A small image FSQ autoencoder, trained from scratch: decoder widths [64, 128, 256].
Rows from block 11 of the encoder of a small image FSQ autoencoder, named by matrix and row number. Rows with one number within an expert belong to one neuron, the router's apart. Each number is 200 + 20 x the weight over its row's rms, rounded and kept within 0 to 999. All counts start at 0.
Before each expert's rows are labels from the 100 images, of 14976, where the router gives the expert most weight on average: "patch colour" is the nearest of a few named colours to the mean colour under the peak. Only what is clearly more common there than usual is listed. The data: drawn small creatures on textured ground. In brackets: how many of the 100.
# router: router (encoder.blocks.11.mlp.router.weight, 64x128, trained with AdamW), inputs 0-127
# up: expert up (encoder.blocks.11.mlp.up, 64x64x128), inputs 0-127
# down: expert down (encoder.blocks.11.mlp.down, 64x128x64, transposed), outputs 0-127

# expert 63
patch colour: white (85)
router.63,184,180,205,220,205,229,212,234,207,220,198,163,180,210,185,197,161,207,225,148,168,199,210,208,205,238,205,227,203,170,240,197,204,199,195,215,228,214,233,191,199,202,186,180,202,228,192,242,218,199,179,185,196,187,179,187,192,213,233,212,189,203,202,187,209,219,210,173,217,219,199,188,199,207,195,187,183,176,196,173,197,234,181,176,157,252,208,215,195,222,226,209,201,214,168,176,223,201,236,203,190,212,228,207,214,194,162,187,187,180,210,205,187,197,211,202,206,186,185,202,218,249,211,211,197,188,154,201
up.0,171,219,200,194,182,214,235,202,206,200,186,237,185,242,217,204,202,206,183,203,175,199,198,175,224,202,218,200,206,195,206,231,213,215,193,179,180,173,240,188,215,223,200,215,185,209,180,198,203,200,187,197,218,234,241,194,198,185,196,191,193,196,208,199,179,176,151,181,198,183,184,192,209,208,194,225,216,214,193,194,182,188,213,188,201,208,201,189,195,191,197,221,177,208,188,215,230,194,187,213,234,172,222,220,172,204,230,192,239,188,238,180,209,142,227,139,193,181,231,170,175,187,184,224,187,185,181,234
down.0,158,207,169,197,207,189,184,188,167,199,201,209,172,176,169,199,196,224,230,219,219,200,193,221,219,181,198,194,228,202,199,215,191,233,199,227,190,180,208,196,157,238,248,188,177,206,192,199,212,190,192,210,190,206,200,205,211,195,188,209,191,172,183,196,215,184,192,209,228,196,186,186,195,238,189,185,222,185,245,220,219,190,236,177,209,175,168,207,194,218,218,173,197,234,194,192,201,196,192,195,201,205,174,203,205,213,233,193,154,213,204,246,227,205,215,203,162,200,149,182,205,224,196,194,227,189,197,156
up.1,175,205,175,194,205,179,241,177,192,205,211,202,202,180,236,199,197,230,158,180,176,184,205,227,214,191,203,191,175,208,179,220,206,215,201,205,172,157,181,220,224,217,220,197,198,188,212,228,203,189,198,214,148,203,190,203,222,200,212,226,205,185,172,154,197,191,171,186,216,206,199,202,195,245,224,212,211,204,192,203,207,197,230,190,198,180,211,204,192,173,218,168,178,179,199,201,193,193,223,225,225,248,202,221,181,202,231,204,214,142,193,218,221,201,201,184,243,186,210,196,204,170,214,242,202,181,205,202
down.1,170,189,215,242,224,224,191,210,149,187,195,186,218,200,161,194,206,236,223,196,169,215,185,207,207,198,221,163,221,224,234,206,184,192,222,215,218,199,216,208,155,167,196,150,179,251,178,181,217,222,211,166,187,203,223,226,210,195,185,220,223,211,195,231,202,196,184,174,212,195,231,200,184,163,208,240,183,190,160,200,183,158,199,192,222,194,187,194,195,231,196,192,203,191,200,196,197,212,219,200,226,194,193,217,194,194,200,171,178,181,221,188,206,208,221,212,205,183,180,193,197,184,204,195,208,182,196,197

# expert 10
patch colour: grey (80)
router.10,213,194,219,205,221,201,197,241,194,241,170,171,201,161,179,216,178,202,216,189,198,204,220,249,215,237,198,205,179,263,195,174,207,214,196,195,183,189,203,166,173,234,209,206,211,166,218,179,186,177,185,232,197,232,203,220,166,211,203,198,216,217,165,199,222,198,233,207,198,224,190,192,202,206,220,215,205,188,184,220,194,218,193,196,201,210,221,219,186,201,179,160,218,204,194,209,213,198,237,191,175,227,197,190,178,205,222,202,148,216,214,179,214,196,196,184,193,216,196,202,214,236,177,196,177,179,217,180
up.0,181,237,176,182,196,207,196,223,225,175,167,208,216,236,199,198,207,171,206,189,220,192,226,174,193,184,237,172,205,209,223,233,172,216,188,194,191,184,223,193,210,179,212,201,200,189,233,192,175,221,188,183,250,177,204,218,222,177,208,212,193,163,199,196,206,186,141,201,203,194,197,215,203,206,190,208,194,191,201,219,174,165,191,222,191,205,188,193,187,220,219,180,198,217,226,181,194,216,162,195,224,198,212,210,225,190,230,239,219,174,225,202,189,203,184,220,207,220,153,185,164,232,180,209,219,201,170,207
down.0,193,212,184,203,166,189,196,178,233,227,225,169,180,199,222,191,186,217,207,213,243,184,195,179,209,175,250,216,221,177,234,207,191,198,184,210,185,208,195,190,175,156,208,208,181,189,199,175,190,185,192,147,221,194,169,200,176,208,218,219,195,160,171,183,220,218,199,195,181,190,207,200,205,196,173,190,211,220,198,205,211,196,184,207,178,194,167,197,172,189,175,249,199,202,220,218,178,161,212,203,193,247,211,190,216,212,227,225,230,174,179,198,208,221,183,200,187,193,182,221,182,204,221,210,229,170,180,196
up.1,184,220,170,197,183,193,211,148,192,185,232,211,184,223,200,198,196,220,183,195,177,190,238,208,177,187,221,192,198,196,189,215,194,244,168,223,197,192,215,198,268,177,209,200,186,209,202,198,194,193,193,194,186,172,207,193,211,187,211,220,162,199,197,170,186,197,145,212,209,213,237,205,200,174,200,226,213,192,227,199,180,211,201,189,211,212,200,201,196,183,199,217,229,249,224,210,184,227,216,224,179,154,188,217,190,206,228,164,194,212,231,214,162,221,211,206,205,181,198,198,196,170,196,177,206,221,185,181
down.1,218,191,226,203,212,199,193,179,197,200,199,229,206,238,195,199,185,200,186,200,223,226,216,191,251,213,235,202,209,212,141,212,203,220,199,188,194,209,194,181,181,183,172,220,181,165,204,182,194,234,219,171,193,200,192,239,188,196,185,170,211,218,210,211,202,217,164,233,204,199,167,191,185,217,195,198,246,203,220,219,173,150,222,231,195,190,230,225,207,204,180,192,174,197,197,236,191,193,181,181,204,209,206,199,229,237,176,189,181,225,183,191,176,181,188,196,216,183,205,219,245,183,208,207,184,188,217,197

# expert 9
patch colour: white (71)
router.9,226,165,225,161,219,207,205,224,209,214,166,168,207,155,199,198,173,212,220,183,209,199,204,239,202,222,233,212,193,211,199,203,212,247,238,221,228,188,198,195,156,213,208,209,220,210,228,191,188,203,187,207,209,225,194,238,173,238,203,186,200,213,189,213,229,206,235,217,189,194,217,184,204,197,201,222,211,209,199,227,173,215,218,217,220,201,203,237,199,213,188,184,228,222,227,203,191,198,173,196,190,206,214,210,171,197,236,214,149,234,206,172,204,210,203,225,206,215,208,177,230,213,206,189,180,195,214,201
up.1,211,221,224,206,207,244,251,154,169,184,202,222,189,245,181,209,203,190,185,225,204,198,230,193,209,195,183,180,202,178,190,219,194,198,183,209,203,165,200,233,211,177,194,191,225,211,235,209,205,203,161,200,217,192,179,209,231,194,187,210,181,184,192,170,173,176,122,206,220,179,214,197,177,190,176,200,201,232,172,230,184,207,217,192,218,200,192,196,203,203,208,198,205,200,183,220,191,170,182,203,201,196,181,193,215,217,176,214,230,232,205,209,196,198,216,195,210,208,186,226,223,166,205,163,207,197,217,177
down.1,182,209,219,196,214,223,193,187,192,217,212,227,182,185,154,214,203,190,155,217,198,247,188,210,217,231,196,194,183,196,193,255,174,199,197,218,191,209,194,181,215,200,200,215,186,185,204,208,209,219,204,207,192,206,226,175,174,219,198,220,220,217,162,247,219,203,245,196,237,196,191,207,212,202,183,215,175,235,155,200,185,240,209,244,208,207,181,195,210,230,224,204,212,187,207,188,167,198,195,194,213,182,214,198,202,199,149,202,186,215,237,245,203,196,214,181,201,192,195,206,214,199,174,189,218,201,183,208
up.2,230,237,204,217,194,176,238,216,193,191,185,187,229,214,238,197,199,187,181,220,195,195,207,176,192,177,177,199,197,200,195,178,203,223,194,220,185,155,217,205,228,163,223,187,197,174,185,195,193,177,193,180,184,171,192,195,208,219,222,205,180,182,151,208,158,170,155,235,174,216,200,190,217,200,211,196,240,178,209,209,200,218,183,188,221,192,213,204,224,202,203,202,225,191,232,163,222,195,215,185,194,211,198,183,214,229,230,180,220,207,215,186,210,179,206,198,218,169,213,225,242,160,198,207,194,220,205,219
down.2,218,204,210,172,167,190,224,211,181,226,196,186,190,234,193,205,194,169,247,207,175,233,219,187,228,208,219,167,199,203,229,187,200,194,153,204,229,233,186,192,204,193,205,188,198,202,222,182,207,208,174,201,186,169,194,205,224,219,174,182,179,225,231,200,188,207,206,230,218,207,172,219,222,203,206,218,202,213,219,175,183,164,214,186,224,198,189,191,177,231,205,216,208,183,191,227,177,223,205,206,218,191,208,201,167,251,190,181,203,223,180,205,210,203,197,186,216,193,226,187,193,182,230,231,206,194,267,203

# expert 33
patch colour: brown (68)
router.33,179,193,216,207,191,217,186,163,174,205,193,170,208,203,196,217,191,208,199,245,216,193,196,199,187,184,179,215,240,214,213,160,214,174,204,196,179,206,230,199,222,187,212,227,211,202,206,222,177,191,207,192,208,220,223,190,209,200,197,203,204,184,224,210,217,186,179,218,201,197,236,206,198,222,192,236,196,171,223,204,206,195,160,197,190,190,258,179,190,205,196,224,203,198,174,200,165,219,224,185,233,250,214,183,215,238,215,206,173,209,201,210,207,192,166,182,205,211,136,187,192,207,209,140,198,195,203,198
up.0,167,226,239,205,184,188,221,172,214,199,200,211,181,206,177,204,194,205,229,161,191,217,180,181,187,197,214,219,201,188,176,200,181,200,205,220,188,182,215,221,256,208,191,241,191,209,202,225,179,209,193,162,203,231,189,228,196,215,263,201,208,215,207,217,202,202,173,185,205,205,166,218,180,206,189,201,193,196,207,214,214,192,233,189,213,200,213,218,213,163,218,183,177,221,200,211,167,176,165,183,219,185,201,185,153,176,208,180,230,188,224,220,172,196,229,209,189,203,214,199,177,176,182,182,176,195,229,215
down.0,210,231,184,194,205,191,174,195,211,201,211,232,193,232,210,221,182,245,210,202,208,206,162,187,163,202,182,189,185,211,248,218,210,184,194,214,218,208,193,177,240,209,216,206,156,162,190,209,194,209,200,209,225,184,210,206,228,172,217,210,176,208,222,216,173,188,189,189,201,191,177,206,204,195,190,220,169,259,204,226,212,181,203,214,223,187,192,215,168,227,178,201,201,181,182,187,187,208,218,203,208,203,188,191,173,198,191,204,194,180,147,187,202,177,172,155,188,209,237,177,220,201,209,220,175,168,188,197
up.1,198,226,213,190,196,158,186,197,162,205,194,205,180,233,207,206,226,226,185,198,215,199,159,197,198,230,203,198,173,213,211,206,207,202,208,221,190,229,213,198,192,219,176,154,197,208,194,185,172,194,211,186,206,208,198,213,202,175,228,166,224,187,173,210,183,202,205,218,202,232,202,198,210,185,177,245,176,202,187,225,208,151,123,228,189,183,234,189,179,216,216,197,203,193,190,251,203,232,189,206,175,195,220,208,215,202,238,199,207,173,232,206,177,205,219,193,210,189,218,210,192,210,200,195,171,191,202,217
down.1,230,217,207,205,193,229,173,205,227,226,214,214,220,192,166,208,192,224,226,215,211,213,209,206,208,182,193,186,187,206,159,218,247,182,208,217,191,199,249,227,178,238,208,194,226,189,215,204,195,192,250,198,181,259,203,196,182,206,218,205,184,202,167,172,209,187,204,198,170,212,184,201,208,167,212,194,202,179,238,191,191,188,179,214,202,219,241,173,193,218,220,182,211,214,178,223,199,195,183,171,217,186,197,205,197,202,192,208,188,195,224,202,168,189,203,187,194,189,182,227,219,174,148,197,198,179,173,222

# expert 47
patch colour: black (43); green (29)
router.47,200,181,215,182,220,219,200,211,197,197,212,157,209,195,209,211,192,219,210,136,196,196,220,212,216,213,175,206,200,160,201,174,237,215,169,236,229,182,205,205,198,202,192,205,207,190,190,198,198,199,178,149,192,244,210,181,216,209,221,141,192,197,189,213,212,214,173,210,176,181,215,213,204,214,230,184,196,193,174,194,216,190,194,201,174,181,163,179,214,184,165,202,233,192,208,170,192,195,178,230,189,182,226,214,201,180,207,211,175,201,210,239,195,193,213,194,186,198,192,172,221,227,192,167,190,162,183,219
up.7,188,251,159,207,192,240,261,195,219,173,205,213,192,246,189,184,164,202,210,184,202,210,234,198,170,199,196,185,212,172,193,215,197,169,208,193,208,185,223,171,224,218,214,191,219,195,186,213,225,195,207,184,203,187,186,187,197,205,205,226,184,181,226,195,182,221,163,203,225,185,176,188,195,188,227,180,193,207,226,188,193,223,214,211,176,236,231,171,170,183,241,199,199,193,185,224,197,155,170,193,188,189,235,198,199,210,198,199,183,211,225,182,205,197,208,207,187,209,182,180,193,211,199,222,173,175,224,190
down.7,171,228,186,177,178,216,174,185,221,209,182,184,184,206,196,196,227,192,187,182,213,199,175,202,249,212,202,191,186,182,184,219,185,223,234,196,189,196,207,191,184,185,193,218,212,216,221,195,228,192,216,223,206,207,208,191,208,211,210,209,210,195,154,184,206,212,228,168,206,232,188,185,197,175,194,200,239,224,228,242,249,217,177,185,237,237,229,199,208,210,192,191,223,206,169,237,193,208,199,215,191,176,230,186,215,193,193,190,187,196,200,183,233,184,202,206,196,154,205,248,188,225,200,192,187,200,189,150
up.8,226,225,182,205,217,200,199,215,183,184,202,213,171,241,208,230,182,207,184,185,180,215,195,205,208,210,195,201,192,226,211,176,183,235,185,222,191,230,177,199,228,201,214,212,193,202,210,182,218,207,196,175,221,237,188,206,193,181,181,192,209,241,188,194,211,204,174,192,176,196,172,194,181,148,203,171,178,204,171,190,202,248,232,195,206,234,231,213,203,207,170,126,196,219,210,187,188,188,212,206,156,199,203,190,211,161,174,208,189,180,214,217,183,197,194,224,222,183,233,224,210,210,214,200,184,187,210,199
down.8,195,190,174,175,196,193,179,179,248,185,211,180,199,150,214,199,186,166,210,198,201,203,202,184,188,195,197,190,241,195,209,200,236,199,194,207,219,198,177,187,181,197,176,175,175,181,196,218,252,235,209,206,224,199,233,194,182,204,170,186,200,212,215,184,218,198,177,226,209,190,223,199,183,214,224,208,195,193,215,165,221,281,176,212,226,172,212,195,216,200,188,210,194,194,212,180,208,212,226,213,192,198,219,204,173,181,216,242,218,194,227,200,199,206,194,228,217,229,208,166,203,202,229,191,210,225,192,185

# expert 42
patch colour: black (100)
router.42,217,193,194,206,153,232,219,214,217,171,213,159,195,203,176,203,210,230,205,192,210,204,231,210,244,188,189,184,196,208,168,239,208,186,184,195,204,197,204,187,212,191,192,187,215,222,171,246,196,226,182,179,186,203,211,218,213,183,212,192,199,191,236,195,200,194,198,208,191,216,206,235,197,178,167,197,193,214,226,173,194,239,188,201,202,215,149,175,207,168,181,166,173,216,197,213,181,188,205,187,186,222,206,184,245,185,162,218,178,178,212,208,183,196,241,167,203,231,210,207,191,185,175,222,197,212,180,206
up.0,189,195,226,223,160,225,195,230,232,208,201,163,192,242,193,177,205,211,209,182,190,207,189,198,186,206,194,179,202,218,212,193,177,225,183,221,187,210,192,201,257,194,210,166,212,182,174,227,207,216,202,180,201,177,179,173,232,189,190,225,218,175,199,200,173,206,156,197,203,220,192,229,211,221,177,175,216,205,200,171,212,230,206,159,196,226,202,157,200,203,177,197,214,215,190,206,195,216,177,214,221,210,186,223,221,161,173,216,225,183,186,221,184,210,202,189,210,221,210,187,206,196,201,253,211,195,163,209
down.0,218,198,226,184,202,203,222,201,179,197,181,233,163,200,207,203,204,218,199,183,202,176,236,204,205,165,215,199,178,227,216,186,221,226,226,217,187,152,213,213,184,237,234,194,223,188,167,207,202,182,229,196,185,210,209,175,192,191,212,180,218,206,166,193,201,204,183,214,198,194,243,220,199,156,204,205,203,167,237,201,224,196,180,225,217,199,228,147,222,216,187,164,191,193,221,217,212,208,172,211,202,154,192,228,220,197,216,178,196,162,181,205,186,218,198,198,206,187,192,212,193,177,194,167,218,193,181,185
up.1,191,224,156,194,187,258,200,183,199,200,197,163,217,207,210,213,210,198,201,232,173,182,231,197,214,224,180,204,175,202,200,233,161,203,201,228,184,192,196,204,227,204,170,169,193,202,206,230,190,177,171,195,185,218,207,203,207,217,210,199,207,209,168,203,190,183,170,179,180,189,156,200,206,212,231,197,244,184,224,210,166,213,202,202,221,187,200,212,206,191,220,177,193,175,208,232,210,218,165,207,187,191,234,198,196,165,230,182,186,209,243,234,207,175,194,206,222,221,164,198,215,177,198,225,193,199,187,213
down.1,197,199,170,201,227,201,216,181,167,233,192,197,189,199,191,206,214,230,213,166,207,178,188,197,216,232,196,218,189,239,208,178,227,234,212,225,208,176,167,199,189,212,219,239,193,201,217,211,234,203,199,164,197,197,213,222,214,193,196,205,210,211,184,189,219,227,177,159,206,192,216,207,208,218,200,173,241,231,206,241,189,161,184,219,168,182,185,205,240,201,214,231,230,177,220,213,214,232,219,196,211,190,176,200,179,240,175,208,214,212,196,198,216,173,226,223,214,211,178,230,198,185,197,224,209,204,181,201

# expert 6
patch colour: brown (80)
router.6,162,233,235,211,200,232,191,218,196,201,167,174,203,197,175,198,198,189,207,220,155,175,224,217,186,183,188,208,160,193,214,197,213,216,178,219,207,202,199,217,201,206,228,190,179,195,182,216,192,156,203,190,209,194,211,199,219,189,230,225,192,193,206,188,222,206,185,206,215,207,209,185,181,234,162,223,189,190,206,186,212,169,206,207,218,189,220,162,204,208,223,200,230,190,193,210,183,174,258,163,224,169,189,196,223,165,219,198,199,201,218,221,191,195,166,221,217,172,176,169,196,164,196,157,215,202,194,206
up.0,207,231,201,221,191,239,208,194,204,224,205,183,213,199,206,233,198,181,206,224,203,198,195,181,183,199,204,219,154,190,225,204,206,227,182,193,193,215,165,208,240,172,253,162,190,206,223,218,184,223,195,193,182,196,197,195,202,208,222,202,206,231,189,194,190,224,174,184,178,200,210,173,190,231,186,164,194,211,182,212,180,170,208,155,166,209,163,215,226,183,199,206,175,215,171,205,203,201,221,180,187,155,213,214,210,190,216,166,222,195,217,239,216,209,159,193,240,218,183,197,204,192,190,202,224,196,193,214
down.0,155,181,222,206,188,215,218,174,217,180,206,216,186,183,176,155,179,193,209,209,186,181,202,192,227,226,188,221,172,197,188,228,212,196,230,191,208,223,199,205,164,200,200,208,209,216,240,208,217,214,191,221,212,188,189,229,244,203,220,187,217,184,187,189,203,162,195,194,222,209,214,214,202,187,198,190,230,138,199,199,202,186,254,167,224,239,183,224,211,214,206,216,167,211,211,177,228,194,210,216,199,223,247,218,211,220,211,202,191,202,201,197,198,212,205,205,194,175,158,190,183,186,190,208,216,170,207,222
up.1,221,167,183,186,209,232,159,181,227,164,207,194,197,227,232,230,197,209,201,262,203,202,194,197,191,211,190,205,236,208,210,194,209,248,205,182,202,212,197,219,215,165,184,199,213,188,204,211,208,162,217,180,214,203,195,209,220,209,179,204,171,154,221,209,208,193,182,212,195,166,216,210,195,170,169,188,200,237,218,209,180,169,210,179,214,216,178,196,205,205,180,201,178,192,179,237,222,198,193,177,203,210,177,199,202,185,172,208,223,192,188,225,207,199,198,172,173,208,167,185,185,186,231,210,189,235,239,212
down.1,198,216,208,194,193,242,189,163,218,220,226,210,211,182,215,195,222,205,196,223,191,200,178,216,221,218,206,188,213,186,199,210,194,183,217,201,222,228,198,187,199,194,203,201,188,230,165,146,183,201,208,218,202,231,210,110,206,189,194,196,189,197,184,187,213,195,194,208,199,191,202,201,202,194,139,164,207,193,207,172,173,169,225,194,213,217,222,199,184,195,197,222,187,176,212,202,222,208,180,201,201,248,235,218,225,205,214,217,198,198,265,178,203,189,194,203,225,198,187,189,217,207,193,210,189,206,198,183

# expert 31
patch colour: grey (50); green (32)
router.31,159,183,220,210,198,219,214,194,202,190,191,212,205,189,230,211,207,170,190,164,173,219,199,188,217,213,205,206,179,209,233,174,200,205,183,204,209,222,227,189,232,177,234,206,233,195,210,246,199,226,182,234,207,225,172,197,204,217,184,191,196,213,150,201,192,161,176,180,196,170,202,224,228,192,201,197,201,214,185,221,211,180,240,189,164,236,184,188,189,228,192,206,196,201,211,196,209,190,180,214,200,166,217,213,184,241,225,191,219,218,200,237,208,214,159,202,200,202,214,196,223,225,232,188,177,207,213,233
up.0,219,207,178,243,189,166,206,184,203,237,200,200,199,221,219,214,198,196,182,198,171,226,205,196,223,150,191,203,198,217,197,179,240,170,184,195,208,174,213,207,248,185,166,213,236,183,195,173,201,230,219,231,183,175,182,221,231,207,185,163,177,185,199,190,204,173,176,190,169,223,201,203,203,223,183,166,197,191,181,204,214,183,213,207,210,204,227,189,195,198,198,216,211,197,212,191,214,240,219,197,164,215,224,211,174,199,215,219,191,155,213,179,178,239,207,187,204,203,182,196,241,191,193,206,221,193,215,221
down.0,184,206,220,213,251,240,180,198,152,205,208,195,171,238,154,178,205,206,213,208,205,211,206,225,229,185,201,202,184,193,162,181,213,167,171,195,195,172,191,205,209,180,221,218,210,204,210,213,178,202,199,205,200,218,185,179,197,195,187,194,207,206,223,189,242,203,201,193,216,200,162,198,222,180,217,204,204,225,234,183,210,193,222,176,192,185,195,168,163,208,190,203,209,210,228,194,226,158,175,206,200,185,182,186,234,237,244,232,179,226,202,193,187,172,228,211,196,198,205,210,205,198,183,191,177,205,230,231
up.1,233,208,187,183,209,189,155,180,216,196,218,193,185,183,199,186,208,195,177,198,199,170,167,204,175,221,186,190,187,196,200,201,209,179,199,211,221,208,195,250,231,210,198,201,161,215,202,166,211,214,236,237,207,227,198,182,228,179,188,213,239,230,204,181,191,196,195,234,167,156,141,180,210,199,192,172,204,184,205,210,215,251,229,203,249,199,214,222,178,173,186,185,202,204,202,222,226,194,193,210,194,205,184,222,182,218,202,209,178,206,190,193,207,205,216,198,184,193,187,196,165,199,191,207,223,214,226,220
down.1,214,195,204,207,215,197,201,211,178,217,203,210,206,185,233,190,195,210,211,192,224,243,200,185,183,152,217,187,194,191,211,181,208,188,209,193,228,212,203,193,184,169,214,205,191,190,199,203,182,232,177,214,203,242,185,151,196,208,205,171,202,188,186,247,180,198,190,201,255,189,240,211,193,146,193,191,209,184,199,205,199,195,209,220,192,214,212,194,174,239,205,232,208,172,190,199,198,198,188,184,175,189,209,208,188,213,171,226,177,205,219,203,175,211,222,188,182,201,139,194,191,198,213,157,196,223,215,151